A small contrastive image-text model, trained from scratch: 6100 steps.
Rows from block 2 of the image encoder of a small contrastive image-text model, named by matrix and row number. Rows with one number belong to one neuron. Each number is 128 + 32 x the weight over its row's rms, rounded and kept within 0 to 255. All counts start at 0. After the name is the row's rms in percent of the matrix's.
After each neuron's rows are labels from the 100 images, of 14976, where the neuron reaches its highest value: "strongest on" is what is common among them. Only what is clearly more common there than usual is listed. The data: larger renderings of crowded toy scenes. In brackets: how many of the 100, against the usual share in percent.
# fc1: MLP up (encoder.blocks.2.mlp.fc1.weight, 768x256), inputs 172-255
# fc2: MLP down (encoder.blocks.2.mlp.fc2.weight, 256x768, transposed), outputs 172-255

fc1.588 102 [ 91 108 121 129  70 100 167 161 166 197 139 208 135  74 126 144  83 114 131  74 112 162  85 113 139 124  93 106 141 146  99 137 110 153 147 110 162 130 139 142 109 131 142 119 143 180 125 113 169 153 163 103  50  50 143 108 146 151 167 121 135 147 134  39 138 163 129 144 101 121 100  96 122 133 110  93  99  91  98 144 208 124  94 138]
fc2.588 107 [122 128 120 130 143  96 138 108  68  89 207 195 118 160 104 156 152 100 167 141 136 132 138 184 164 181 122 148  92 147 179 115 177 119 146 135 108 157 117 125 124 131 124 118 130 112 103 154 132 131 174 137 198 161 174 170 120 129 155 167  84 114 145 162 174 146 165 109 153 151 147 105 147  66  99 205 169 106  96 134  82 139 137 135]
strongest on: count: six (40 vs 19.8)

fc1.327 146 [126 130  92 165 147 140  99 114 173 178 152  94 128 140 110 138 168 151 131  90 146  97 130 133  96 130  89 107 193 130 152 100  84  94  97  87 134 177 169 115  82 115 133  93 164 100 166 146 109  96 129 105 146  91 117 133 160 120 111  99 113 168 169 170 168 135 115 148 108 148  98  79 110  99  90 110 128 130 102  93 123 100 182 102]
fc2.327 115 [115 135 159 106  82 133 139 101 120 105 171 108 134  89 129 170 161 103 102 158  74 110 125  95 142 119 125 158 121 172 168 152 110 156 136 165 140  92  94 140 129 192 180 108  79 165 145 127 116 158 109 102  86 161  97 132 126 120 129 109 154 114 102  52  93 103  95 116 100  71 159 119 137 121 107 210 125  98 114 124 106 175 134 143]
strongest on: ladder (33 vs 12.5)

fc1.748 093 [120 125 177 101 150  97 138  71 137  89 177 159 190 143 112 111 136 130 132 134 147  56 156 106 149 133  95 126 170 123 131 163 127 150 157 131  85 106 140 129 188  98 168  99 120 103 111 127 125  96 146 136  44 107 100 156 160 223 163 150 153 164 124 145 182 132 114  77 124 131 112 106 107 141 175 103 101  79 128 177 133 106 106  95]
fc2.748 089 [131 110 131 103  52 184 114 141 132 134  89 125 123  76  84 127 143  68 149 140 139 177 109  93 104 113 129 181 164 103  68 114 100 118 143 119 157 157 152 128 145 199  92 162 113 152 158 211 115 124 180  96 169 134 131  86 111 144 139 154 144 102 121 135 123 145 142 120 160  76 104 127 104  94 109 151 118 152 156 106 126 126  77 194]
strongest on: red object (64 vs 29.4)

fc1.759 105 [101 122 105 137 125 105  63 139  96 154  87 173 133 125  99  77 105 150 156 126 149 155 125 106 146 140  50 115 183 126 175 196  93 100 175 121 156 108 112 136 137 136 139 123 121 113 150  98 108 181 127 155 192 188 107 120 132  48 115 117 108 164 135  98 109 112 147 198  59 123 112 135 116  90 165 130 108  51 171 182 154 123 212  99]
fc2.759 104 [136 124 130 109 109 167 123 105 150 125  92  98 185 114 147 170 163 111 170 129 165  70 158 107 121 142 130  51  97 146 129 176 122 154 118 173  67 151 160  94 165 177 188 154 185 111  79 141  81 148 126 140  90 148 159  78 135 103  75 179  87 134 119 127 112 108 129 139 115 109 101 141 143 169 120 147  99 170  95 129 126 115 146  87]
strongest on: yellow object (69 vs 29); its colour: yellow (29 vs 8.2)

fc1.465 118 [ 98 147 153 188 150 117 112 126  57 138  82 145 150  96 186 182 121 146 129 110 105 183  98 134 118 195 142 101 133 125 127  98 157 154  98 143 156 162 106 108  95 176 183 118 172  83  73 154 151 108  79  87  97 132  53 161  67 121  99 116 103 168 103 115 122 116 114 100  75 118 105 138 104 112 164 125  86 102 109 161 147 172 121 140]
fc2.465 103 [147 151 115 116  80 132 155 126  90  76 180  99  95 106 169 170 185  89 110  96 120 145 117 107  83  81 125 170 145 137 205 109 136  69 106 112 132 122 134 116 129 127 147 170 134 137 185 127  67  73 166 129 119 116 149 118 144  72 137  87 117 113 184 135 108 148 128 129 191 175 135  98 153  87 136 140 189 164 187  88 137 113 116 164]
strongest on: ladder (55 vs 12.5)

fc1.613 106 [150 126 157 137 119  85 121 131 117  95  86 164  76 104 136 119  40 112  91 110  86 104  74 108 177  94 151 198 130 138 131 128 147 125 201 128 194 145 129  81 137 190  90  79  72  88 174 121 122 120 152 134  91 105 142 131  58 111 135 103 164  91 119 146  73  65 122 153 141 117  98 126  77 142 149  97  89 122  91 165 130 128  52 118]
fc2.613 095 [156 173  83 152 124 147 179 146 142 105 209  98 146 143 110 185 170 109 146 134 127 140 134  92 142 158 148 139 174 130 132 136 113 157  56 111 160  89 125 119 153 160 151 161 111 180 153  96 128 120 143 131 135 144  87 108 156 160 108 134 140 193 136  68  87 172 108  78 115  67  84 103 171  91  93 151 105 142 113 108 188  93 168  89]
strongest on: ladder (38 vs 12.5)

fc1.97 109 [121  84  97 114 109 102 182 132 104  85 154 117 160  94 148 128  98 137 157 121 215 129 135 152  83 110 118 149 127 135 175  61 156 126 116 108 119 134 139 198 123 137 143  82 155  86 202 167 120 140 137 127 159 109 170 144 131 123 155 133 149 132 167 174 123 122 132 128 156 121 153 162 112 123 141 145  79 124 159  75 166 175 153 126]
fc2.97 111 [ 95 153 149 165  99 122 135 135 122 187 184  60 152 155 102 129 168 111 111 112 118 113 107 117 169 185 120 188 159 137 130  80 146  97 100 107 159 107 113 166 131 111 131  83 121 183 118 112 143 166 111  89 108 112 134 120 180 121 114 136 120 154 116 121 119 135 141  85 136 115  89 109 177 113 110 114  81 180 150 154 101 157 178 152]
strongest on: its colour: blue (33 vs 8.7)

fc1.336 117 [166 114  81  88  98 118 135 133 107 124 110  70 153 163 158 105 185 173 100 102 109 107 121 178 161 113  94  74 144  55  98 165 143 146 125 116 132 154  92 183 174  97  47 155 132 110 186 129 146 176 138 132  98 135  27 100 159 105  79  64 159 167 163 144 128 103 120 105 137 122 127 122  70  97 140 146 156 116 135 101 108  92 111 130]
fc2.336 109 [ 77 155 146 106 164 129 130 134 164  74  75 127 124 115  86  98 120 110 199  96 126 185  86 154 115 143 183 162  83 100 118 124  98 118 197 136 139 144 138 153  63 119 174 152 152 112  95 116 176  94  89  79  86 145 142 200 152 130 155 190  99 197  77 114 110 133 106 165 101 143 107 118 149  92 114 145  95 115 119 107 113  89 152 171]
strongest on: candle (46 vs 12.5)

fc1.350 095 [126  26 111  91 148 105  42 139 114  82 123  91 101 178 119 131 153 134 110  98 140 154 172 163 111 131 136 143 212 150 168 127  95 178 137 116 107 184  65 106 146 149 121  91 129 147  48 176 121 164  79 136 137 131 161 114 115 120 183 169 116  74 101 141 118 135 158  92 150  77 128 138 212 110 134 141 122 154 105 154 141  97 152 131]
fc2.350 100 [161 176 125  93  93 125 202 137 116 125 111 121 141 101 150 135  71 124 131 146 197 174 143 133 175 120 102 133 130 116 152 115 152 131  91 145 154 125 102 124 175 123  90 121 175 107 150  85 148  85 103 163 177 126 178 107 160 140 112 106 139  91 164 171 149 142 137 130  95  81 173  35 115 148 138 133  88 141 140 145 148  96 149 155]
strongest on: count: six (40 vs 19.8)

fc1.659 104 [172  90 151 129 131 141 123 134 199  64  79 160 155 202  94 172 111 126 154 145 147 130 127  52 168  61 135 106 131 108 147  60 144 129 213 110 123 145 143 104 143 108 125 134 116 128 126 146 180  95  95  76 118 141 120 157 199 124 124 132 119 104  75 163 108  88  97 152 169 149 163 191 142 110 127 112 101  95 119 160 138 152 149 129]
fc2.659 104 [141 141 138 105 116 139  91 137 114 110 128 141 156 133 134  75 122 103 146 129 136 129 148  86 150  89 127 125  82 107 120  75 145 156 159 127 128 102  85 110 129  70 136 167 116  85 152 125 126 141  98 154 115 101 115 122  70 132 102  88  70 108 105 143  65 129 142  82 144  95 121 150 152 133 113 109  77  94 105 157 177 144  90 107]
strongest on: teal object (81 vs 28.5); its colour: teal (40 vs 8.3)

fc1.507 113 [149 166 184 124 147 113 129 100 139  67 192 140 165  90 163 121  90  51 153  91 145 182 164  99  75 158  79 181 160 126  76 105 151 134 116 159 110 108 145 151 148 128 143 115 163 187 169 188 129 125 127 155  95  71 107 143 153 168 121 117 111 140 150 177 134 128  94 130 120  99 125 165 104  84 149 143  88  93 186 123 107 118 111 123]
fc2.507 115 [118 104 163 146 129 108 215 109 152 152 130 112 146 160 152 133 113 157 136 188 154 128 143 158 180 136 193 122 177 140 120 168 131 161 169  60 121 148 143 102  91 103 109 149 137 147 138 107 136 141 114 149 111 121 105 118 158  67 141  86 178  75 114 130 131 109  92 112 183  98 126 166 137 137  91 144 202 218  83 143 182 111 122  80]
strongest on: white object (73 vs 29.1)

fc1.6 100 [167 103  83 144  78 132 145 170 185 101  87  99 191 108 116 114 142  99 122 120 170  46 139 105 174  88  89 117 141  97 133 159 106  71 156  93 114 165  97 124 148 121 142 174 118 174 152 183 139 112 148  95 110 143  45 149  86 142 181 152 112 170  68 122  71  97  95 146 163 210 143 116 162 160  82 102 134 142 134 147 116 100 125 153]
fc2.6 107 [125  99 121 109 125 140 150 165 145 165 120 171  90  95 142 100 125 120 155 110 138 154 140 141 163  90 177 127 178 139 127 127 163 118  75 175 176 124 110 162 165 172 124  96  92 167 116 168 114  88 150  99 147  81 166 215  81 104  51 165 124 163 129 162 116 166 163 128 128  80 165 111 133 113 149 149 149 128 117 130 155 138 116 135]
strongest on: yellow object (65 vs 29)

fc1.695 114 [131 156 126  89  73 109 103 108 121 139  90  96 145  64 122 138  91 174 141 142 101 153  65 167  73 138 129 155 139 102 143 118 106  69  99 109 134 184 133 104 121 190 116 142 117 141  54 103 141 180 157 119 129 146 163 139 124 153 121 129 154 184 136 168 152  37  85 129  95 173 141 133  92 160 150 151  73 146 170  92 116 151 133 209]
fc2.695 108 [160 147 105 175 165 117 126 121 118  85 146 111  82 165 147 128 189 114 162 134  89 163 144 181 161 140 164 145 124 194 134 111 128 206 150 120 120 104 152 183 105 121 118 142 175 110 167 121 156  73 129 175 124 123 118 167 149 122 158 109 142 139 104  95 120 127 165 142 101 131 142  95 117 177 101  76 164 108 123 126 103  83 121  97]
strongest on: count: six (41 vs 19.8)

fc1.179 112 [ 89 120 167 183 131 140 107 135 166 102 182 152  72 126 141 135 116 130 132 127 121 185 159  69 173 102 142 127 153 103 111 144 123 131 126 142 180 115  96 124 116 102 139 122 152 162 128 130 165 146 106  86  80 125 112 192 126  90 163  68 120 179 114 109  76 165 178 181 127 166  89  95 107 112  43 143 124 139 145 152 125 122 129 107]
fc2.179 113 [163 143 109  72 178 127 140 153 154 136 108 151 132 125 176 113 128 165 159 108 159 173 124 131 137 128 126 123 140 136 153 144 151 121 103 151 139 142 150 168 142 138  89 149 146 148 134 158  96 134 175  61  89 112  94  98 160  78  78 124  94  90 167 163 144 151 143 160  75 143 132  90 121 147 156 120 219 122 137 129 157 180  95  88]
strongest on: ladder (44 vs 12.5)

fc1.78 098 [106 120 192 155  95  24 169 135 159 112 116 124 195 146 110  69 119  78 149 120 163 134 129 137 118 153 134 157 141 139 187  95 166 113 132  94  89  92  79 129 172 170 134 101 156 189 197 173 127 123 161 149 115  62 157  83 112 139 221 163 144 157 159 134 148 141 121 155 124 143 139 171 136 145  91 113 130 157  91 193 133  85 147 172]
fc2.78 108 [167 135  82  92 184 175 161 123 116 175 171 163  74 142 126 184 113 164 131 172 147 129 104 147 171  93  74 117 104 152 126 112 111 182 130 163 120 173 148 131 125 118 129 110  71  75 137 176 132 143 139 118 125 118 133 130  98 106 119 198 131 100 127 137 144 120 165  80  88 126  89 151 181 103  98 123 105 168 172 101 118 140 160 100]
strongest on: white object (62 vs 29.1)

fc1.661 126 [126 173 153 191 131 149 124 202 131 145 179 129 165  65 179 121 143 167  97 137 113 130 132  62 178 135  96  78 182  73  75 196 115 154  94 203 172  97 105 125 122 201 187 171  90 101 120  77 152 124 111  98 101 151 164 152 145 133  68 190 116  83 122 145 153 171 168 118 121 161 149 157  41 123 151 127  99 154 116  96 167 133  96 133]
fc2.661 116 [177 185  12 159 127 111 141 187 145 115 155 116 100 132 161  99 159  92 110  84 155 128 162 140  89 164  87 136 140 119 102 119 155 142 122 137 168 128 190  91 150 132 154 106 121 129 115 148 100  96 131 106  87 127 125 129  62  85 142 154 141 170 123 186 145 147 127 147 150 145  81 147 101  92 124 171 100  57 115 115 103 147 104  94]
strongest on: ladder (82 vs 12.5)

fc1.202 118 [129 147 125 123  99 129 156 110 172 150 122 140  96 149 110 170 160 146 130 148 149 118  94 142 142 123 160 110 135 155  91 150 124 136  95 133 121 185 152 193 145 111 117  57 108 172  55 152 155 143 162  99 118 160  95 168 149 110 128 202 144 112 184 148 129 158 103 157 117  75 117  94 157 100  87 160 117 145 151 125  71 175 129 118]
fc2.202 107 [150 122 118  93 129 173  67  92  98 118 145  89 114 175 145 164 141  88 126 129  27 170 140 112 159 110 170 150 147  96  97 132  47 114 165 156 189  67 109  62 197  96  60  79 165  94 130  74 149 119 132 145 103 129 120 137 151 142 143 141 124 153 155 104 113 105 138 172 117 173 102 153  97 120 125 178 133 183 175 120 122 113 150 133]
strongest on: candle (30 vs 12.5)

fc1.616 105 [123  94 154 133 154 113 151 129 191  96 155 110  85 103 153 147 118 110 174 122 121 147 162 127  91 142 121 168 131 129 168 121 135  92 127 188 131 120 109 115 144 151  76 109 131 183  82 100  92 158 170 108 157 109 130 121 147  96 125 156 117 143 142  94  60 116 127  76 155  99 158  57 145  90 136 136  70 117 121 171 107 125 145 102]
fc2.616 104 [120  96 117 154  98 157  88 131  49 135 126 111 126 130 158 112 159  88 143 103 137 178  75 121 105 109 115 112 152 144 157  97 154 157 117 124 112  63  49 154 130  76 131 174 119 117  61 112 193  76  83 134 151 127 150 105  90 162 146 124 117 156  59 217 160 163 135 119 139 153 123 112 139 167 148 120 175 125 154 149 173 139 153 111]
strongest on: teal object (75 vs 28.5); its colour: teal (27 vs 8.3)

fc1.211 095 [149 107 176 122 125  60  89  15 152 136 155 105 115 131 178 127  87 134 123  73 138 176 126 138 166 120 203  95 147 114 114 166 147  87 166 153 110 150 123 104  96 129 162 124 165 145  89 123 154 142 129 108  58 139 113 155 161 109 118 128 100  89 187 161 160 127 209 117 132 112 128 146  90  96  90 135 103 111  95 158  94 138 147 167]
fc2.211 103 [134 123 137 183 176 112 152 240 139 125 141 120 167 148  63 154 114 144  86 146 103 141  73 179 102  59 100 191 149 117 145 132 151 116 129 141 137  93 117 110 173 134 159 100  39  97 118  54 147 140 147 136 112  65  77 178 152 173 100 133 127 116 121 143 142 136  89 140 154  84 121 145  98  91 209 104 151 169 120  91 155  68  96  40]
strongest on: white object (69 vs 29.1)

fc1.115 084 [152 191 153  84 140  91 115  94 107 108 113 123 120 110 139 127 107 157 102 124  59 134 185 115 196 152 120 138  58 120 122  94 140 134 179  84 132 170 188 148 145 127 137 177 116  97 139  96 160 138 119 109 151 157 116 124 173 126 164 165 129 123  88 133 134 119 158 104 176 173  85 115 143 151 110  71 107 126 134 180 123 127  86 166]
fc2.115 093 [144 102 129 218 146 188  95  90 141 145  84 157  91 148 117 141 139  76 120  33 193 143 128 198  82 123 115 138 100 121 150  98  77 113 116 171 136 143 100  92 118 170  95 120 126 111 127 126 169 144 108 122 139 127 110 139 112 113 130 140  88 151 155 137 121 129 130  67 103 113 139  89 139 191  94 150 137 107 156 138 110 126 109 141]
strongest on: teal object (78 vs 28.5); light from the right (54 vs 25.6); its colour: teal (28 vs 8.3)

fc1.287 123 [ 97 171 143 164 130 135  54 190 164 157 141 133 120 100 117 190 144 157  69 178 128 186 151 110 153 144  53 173 139 173 159 164 147 123 189 107 110 151 197 188 124 183 121 188 119 123  93  91 147 111  58 137 186 157 181 134 144 103 135 204 145 107  60 140 124 186 156 141 114  91 113  89  97 175 108 106 103 203 101 141 170 108 151 142]
fc2.287 113 [133  88  86 105  99 156  55 154  54 113 158 137  91 114 135 131 151 152  98 150 120 148 127 164  94 160 164 129 120  89 145 170 111 153 165 147 151 136 103 101 163  75 146 122 170 144 170 111 154 121 131 201 134  96  99 144  70 143 176  87  64 144 126 147 115 139 181  70 107 149 150  96 133 119 111 126 116  97 141 156 126 109 184  48]
strongest on: white object (64 vs 29.1)

fc1.518 080 [171  52 109 143 158 116 168 103 120 141 141 185 159 121 105 139 184 149  95  87 172 114 113 127 111  72  54  90 188 135 127  94 120  76 126 101 147 155 149 100  55 142 158 101 138 101 129  82  99 150 108 165  89 133 140  79 127  99  91 136 134 133 176  84 160 105 102  62  64  89 122 128 195 109 100 132 177 129 138 118 147 120 129 143]
fc2.518 091 [120  98  74 160 106 150 101 110  93  63 180  83 118 144 183  97 167 109  84 130 151 133  96 155 104 122 153 136 129  87  90 129 129 141 146 143 193 151 169 105 206  96  99 112 129 140 152 167 168 108 140 175 105 133 128 168  71 140 137 104 110 130  86 106  62 199 155 147 148 181  68 101 112 132 145 180 150 163 160 133 134 157 137  95]
strongest on: yellow object (66 vs 29); its colour: yellow (28 vs 8.2)

fc1.32 122 [ 95 157  98 156 168 119  45 141 189 108 102 161 123 113 148  94 139 123 102  95  95  72 114 176 132 130 121 124 148  88 108 176 130 153 112  86 162 116 158 143 146 111 129 114 126 132 120 122  76 152 147 101 111 175 100 146 139 137 162 144 173 193 129 127  98 187 120 144 165  37  95 114 158 115  60 124 153 178 203 119  57 138  67 123]
fc2.32 106 [135 163 124 124  53 136 160  76  53  98 165 102  92 141  85 174 149  73  77 126 117 158 146 109 194  21  97 129 151 102 170 120 144 147 178 126 118 145  76 145 151 115 161 219  91 117  68 156 159 107 103  81 130  97 168  91  93 147 206 105 173 138 153 120 129 125 128 103 137 144 163 125 154 122  75  99 111 164 164 105 153 131 106 154]
strongest on: its colour: blue (26 vs 8.7)

fc1.636 088 [120  97 151 141 141  97 108 114  90 133 137 140 151  80 136 172 107 143 109 164 133  89 129 126 101 114 122 134 125 178 124  97  98  95  83 105 163 133 122 133 144 140  99 167 161 129  77 100 107 136  72 103 117  59 134 121 121 133  58 140 177 117 185 160 145  94 150 152 138 188  78 119 148 117 157 224 132 167 107 154 180 112 125 180]
fc2.636 091 [192 159  86 156 163 173 111 168 106  88 151  76 130  86 133  95 106 108 141 148 175  96 168 138 164 178 120  54 166  89 138 148 167 167 130 138 104  77 166 177 131 110 124 112  96 150  82 151 190 123 172 143 126 172 127  81 134 186 158  84 106 139 144 105 151 108 191 108 119  83  94 161 132 144 127 102 116 195  98 137 162 135  87  70]
strongest on: count: six (40 vs 19.8); flower (33 vs 13.1)

fc1.107 087 [133 164 154  97 141 200 176 176 151  74 148  98 129 136 116 142 125 127 101 134 168 135 169 107 142  90 174 129 130 199 149 154 201 135 139 120 139 106 136 163 159 148 144 113 211 154 135 105 169 111 145 107 112 131 141 127 141 142  93 150 152 185 134 158 118  72 129 122 128  44 169 102 123 168 205 164 105 119  96 166 137 110 125  93]
fc2.107 086 [ 93  72 135 157 111 161 112 142 122 139 107 134 178 128 133  71 119 119 141 194 155 136 129  91 142 122 108 152 138 101 165 122 130 203  91  62 104 139 153 117 151 121 122 131 228 171 175 168 129 136 172 155 176 119 155 176 102 117 110 110 126 104 130 138 153  91 100 111 160 153  97 166 129 133 101 157 134 142  86 110 189 120 136  77]
strongest on: candle (32 vs 12.5)

fc1.674 090 [ 89 165 177 128 155  75 138 130 143 129 109 145  94 109 100 181 133 165 104  96 103 109 105 103 129 112  67 118 144 126 185 111 104 121 111 137 102  77 130 130  95  98  82 108 115 114 147 182 142 201 135 114 179 110 126 156 251 127 150 146 118 150 105 127 158 110 130 140 162 140 162 143 163 158 157 131 101 115  74  81 129  60  76 167]
fc2.674 098 [113  58 113 109 150 144 111  93 106 162  67 134 114 168 149 154 123 162 120 119 126 112 137 127 186 127 193 137 103  62 155 133 184 116 130 134 126 171  90 108 130 143 198 151 184 132 143  83 158 113 102  86  74 105 170 104  79 123 170 139  93 150 168 132  73 121 153  88 111 108 146 121 149  94 110 121  93  85 120 107 132 146  96  97]
strongest on: yellow object (58 vs 29)

fc1.722 088 [110 158 123 139  94 139 125 147 179 109 132 170 165 140 113 152  68 129 139 176  92 157  93 101 136 118  95 140 120 168  80 110  65 141 139 125  93 122 117 109 136 131 120 109 119 146 119 111  78 150 123 124 168 155 142  99 184 102  75 128 116 124 159 184  86 164  88 103 117 174 117  81 189 149  98 149 109  69 126 166 155 101 191 113]
fc2.722 093 [150 138 141 199  95 142 151  54  60 182  93 132  92 159 190 101 156  74  90 164 126 129 147 146 111 103 115 114 140  92 138 123 143 130 100 168 101 106  82 161 136 149 154 179 158 103 140 136 125 124 173 115 135 157 157 134 167 135 183 163 144 144 102 136 153  86 123 107 153  95 105 102 127 129 114 151 128 145  98 141 112 178 117 179]
strongest on: count: six (46 vs 19.8)

fc1.548 090 [170  92 116 104 158 122  94 138 142 132 146 181 105 124  74 140  67  55 119 121 111 132 114 129 118 129 126 140 127 139 168 159 149 102 141 124  94 156 144 131 128 112 133 100  58  91 103 136 100 184 113 130 111  97 142 159 144 146  78 160 124 110 169 161 150  83 130 141 130 182 159 158 102 109 138 176 136 129  99 174 101 137 181 114]
fc2.548 101 [130 116 113  95 118 117 132 113 153 147 167 105 141 167 118 111 121 102 137 142 152  65  87 108 125 129 135 171 177 102 189 106 135 124 141 105 114 126  98 132  81 137 101 204 157 182 184  76 165 114 103 130 173  76 127 109 109  88 131  74 159 107 117 118 164 172  86 100 124 102 113 127 139 150 141 102 122 136  93 113 188 139  98 115]
strongest on: teal object (62 vs 28.5); umbrella (32 vs 12.5); its colour: teal (25 vs 8.3)

fc1.289 094 [201 154 137 163 121 152 133  89  48 177 137  92  98 135 122 164 136  66 122  84 139  98 176 122 133 148  43  64 126 105 142 103 142 112 240 122  73 119 134 142 112 126 139  84 147  76 137 159 169 132 207 160  94 166  48 121 143 129 133 117  90 104 174 126 148 109 165 143 125  69 120 141 180 126 168 129  86 181 111  90  87 136 200 175]
fc2.289 101 [134  53  77  85 153 146 152 184 159  89 125  75  53  97 159  94 112  81 147 150 137 165  95 158 140 124 135 141 160  82 123 100 168 149  97 137 134 134 115  66 163 145 155 130 198 207  99 179  68 115 154 126  66 169 115 164 170 124 142 123 135 126 146 111 110  64 225 147 130 128 102 150 142 193 158  50 141 103 181 149 144 147 130 124]
strongest on: yellow object (73 vs 29); its colour: yellow (31 vs 8.2)

fc1.7 103 [184 159 115  95 198 129 153 126 120  54 138 109 125 193 178  83  76 102 133 117 120 174 151  88 123  85 115 143 193 172 185 139 126  96 114 117 168 184  56 145 120 120  79 128 117 145 124  78 132  80  84 143 123 136 133 119  79 110 128 141 176 107 167 100 159  98 157 159  92 138 130 117 112 150 182  85 160 154 138 142  75 128  97  86]
fc2.7 094 [112 132  88 179  69 137 106  92  89 151 196 155  90  85 172  98 134 136 142 137 123 190 181  91 189 165 123 106 103 134 103 120 167 123 140 120  98  41  88 140 138 132 116 118 138 149  81 142 131  82 139 101 191  99 112 137 111 184  95  82 145 138 126 159 112  76 124 136 123 185 160 134 103 120  94 170 122 173 116 138 110 132 142 158]
strongest on: blue object (64 vs 29)

fc1.247 066 [149 123  96  91  81 146 100 189 175 112 124 143  88 128 113 145 154 207 164 143 123 132 122 136  85 140 156 119 105  61 136 191 145 136  95  52 101  88  67  56 104  65 165 156 101  53 111 104 101 102 178 100 113 149 102 140 124 147  91 154  86 107 157 194 132 114 153  65  74  96 178 152 160  93  93 130 180 157 165 162 157  75  78 147]
fc2.247 083 [ 93 156 144 158 103 159 183 174 130 183 102 135 120  84  83 103 114  92  69 106 140 180 127 171  76 180 118  78  92 149 151  40 107 125 106 171  81 181 157 136 137  92 107 166 101 133 144  95 109 143 148 118 173 108  99 154  57 148 162 157 150 128  60  77 137 136 151 164 148 155 156 148 128  97 143 119 166 118 128  79 144 167 147 128]
strongest on: white object (62 vs 29.1); its colour: white (37 vs 8.6)

fc1.626 100 [100 116 115 169 139 124 117 141 125 105 157 134 176 155 139 100  82 171  53 139 142 105 148 122 139  96 109 135  85  83 175 134 146 136 173  89 111 149 169 108 148 100 163 143  60 159 130 107 187 103  82 133 106 148  96  80 120 112 204 125 170 144 102 141 107 154 195 169 143 165  64 155  84 135 152 164 150 122 120 125 164 113 189 153]
fc2.626 099 [158 189 100  95  67 153 137  68 125 176 174 185 112 136 137 108 104 129 150 145 176 103 143  72 156  63 122 138 132 166 148 131 129 179  99 165  97 160 140 120 112  84 157 115 137 106 106 189 163 101 130  93 125  98  58 150 146 171  70 121  63 132 155 109 132 186  93  49  78 169 127  87 172 155 170 110 147  92  83 117 136  89  43 127]
strongest on: teal object (69 vs 28.5); its colour: teal (25 vs 8.3)

fc1.274 100 [ 85  38 121 123 162 150 195 119 137 149  97  97 121 105  97 196 148 126 101 134 131 112 117 129 119 150 123 127 195 146 113 173  92  61 185 128 149 125 131 109 104 108 118 119 142 132 128  91 109 122 155 154 164 107 164 125 138 103  66 118  91 138 118  91 143  89 165 166 137 103 164 121 149 170 123 100 135  97  99 122  98 227 180 102]
fc2.274 104 [109  97 168  88  23 132  86 185 149 115 138  95 141 147 123 124 124 151 106 139 165 135  71 131 135 119 129 115 137 134 112  81  95 148 125  92 162 119 153  75 154 148 128 134 144 118 115 156 149 101 181 134  90 155 139 126 142 130  70 140 118 111 106 115 104 139 131 135 168 101 121 151 163 185 188  98  80 132 111 162 111 129 137 199]
strongest on: yellow object (85 vs 29)

fc1.150 103 [178 177 130  93 140 155 103 170 154 105  92 177 186 204 145 112  99 133 114  70 108 183 149 132 145 156 109  84 166 154 134 123 131 170 133 162 110 158 135 117 158  79 106 149 134 135 123 142 105  66  99 148 137 188  97 116  97 138 144 102 122 105 182 132 157 123 148 110 167 147  86 111 115 186 118 145 153  85 112 144 103 124 137 104]
fc2.150 103 [166 143 152  96 149 165 115 134 106 154 120 133  80 142 147 118  86 142 107 131 117 112 151 133 183 167  84 125 159 125 123 114  91 166 152 142 135  96  81 163 149 130 180 157 127 149 159 119 113 115 142 139 160  83 132 174 192 143 154 136 110 111 128 139 144 134  66 101  84 117 129 172 119 110 155 131 169 160  90 134 156  74 130 160]
strongest on: candle (33 vs 12.5)

fc1.51 097 [169 110 110 125 122 161 115 198  95  84 211 135 107  55 112 123 121 178 151  71 121 141 110 150 137 127 136 140 171 104 115 162 103 102 219 123 104 113 164 123 141 150 150  97 134 155 151 126 168  86 168 122 134 107 149 119 152 104 130 123 158 152  93 173 110 137 131  97 135 163 150  58 134 133 119 128  95  78 176 121  61 180  97 133]
fc2.51 112 [ 94  98  62 199  76 120 115 110 166 143 119 169 116 148 112  72 157 131 116  91 177 124 153 106 148 138  89 179  35 135 136 122 105 152 174  30 139 129 129 116 122 167 141  76 142 152 133  81  88 121 130 154 158  50 166 173 194 172 102 109 211 173 149  83 124 142 183  96 172 135 160 136 152 199 122 110 103 179  95 117 155 114  88 107]
strongest on: red object (67 vs 29.4)

fc1.310 090 [124 115 165 118 106 107 156  83 191 121 132 131 104 178 130 117 108  93 126 118 149  71 104 118 143 155 142 132 100 145 124  98 108 158  45 134 100  49  73 143 130 170 167 104 147 133 139 185 144 189  99  78 127 120 120 134 169  98 113 167 155 126 102 152 166 170  67 122  97 173  69 144 113 134 129 131  97 129  98 123 116 127 156 103]
fc2.310 099 [113  93 125 136  84 111 166 113 135 146 195 113  93 157 156 222  83 135 154 116  81 124 169 169 122 158 127 160  85 104 101 123 159  94 159 129 120 107 122 125 116 127 116 138 185  85 174 121 122 129 177 103 170 104 114 131 139 136 127 156 157 111 114 134 141  95 131  98 133 111 171 152 145 126 131 111 156 132 139 139 118 123 137 181]
strongest on: yellow object (62 vs 29); house (30 vs 12.4); umbrella (29 vs 12.5)

fc1.736 080 [137 131  80 124  98 128 136 151 110 148  68  70 116 118 145 161 107 145 104 147 106 149  77 126 155 114 149 146  82 101 154 138  95 121  92 130 175 157 144 152 137 131  91 103  64 188 110 185 125 179 214 118 127  68 173 150 185 102 128 124 111 141 121 109 113 121 188 167  82 103 119  46 134 157  65  86 122 152 156 162 125 202 126 104]
fc2.736 093 [101 164 147  76 129 135  71  72 137 125 149 112 158 126 122 136 167  85  73 103 131 118 154 101  74 160 121  88 178 160  71 168 110 109 139 127 111 121  94 132 136 141  93 130 185 119  96  96 176  95 140  96 111 123 107 107 117 152 143 109 119 135 108 134 165 149 107  82 119 141  58 124 126 110 108  72 124 156 119  82 124 113 139 116]
strongest on: its colour: blue (27 vs 8.7)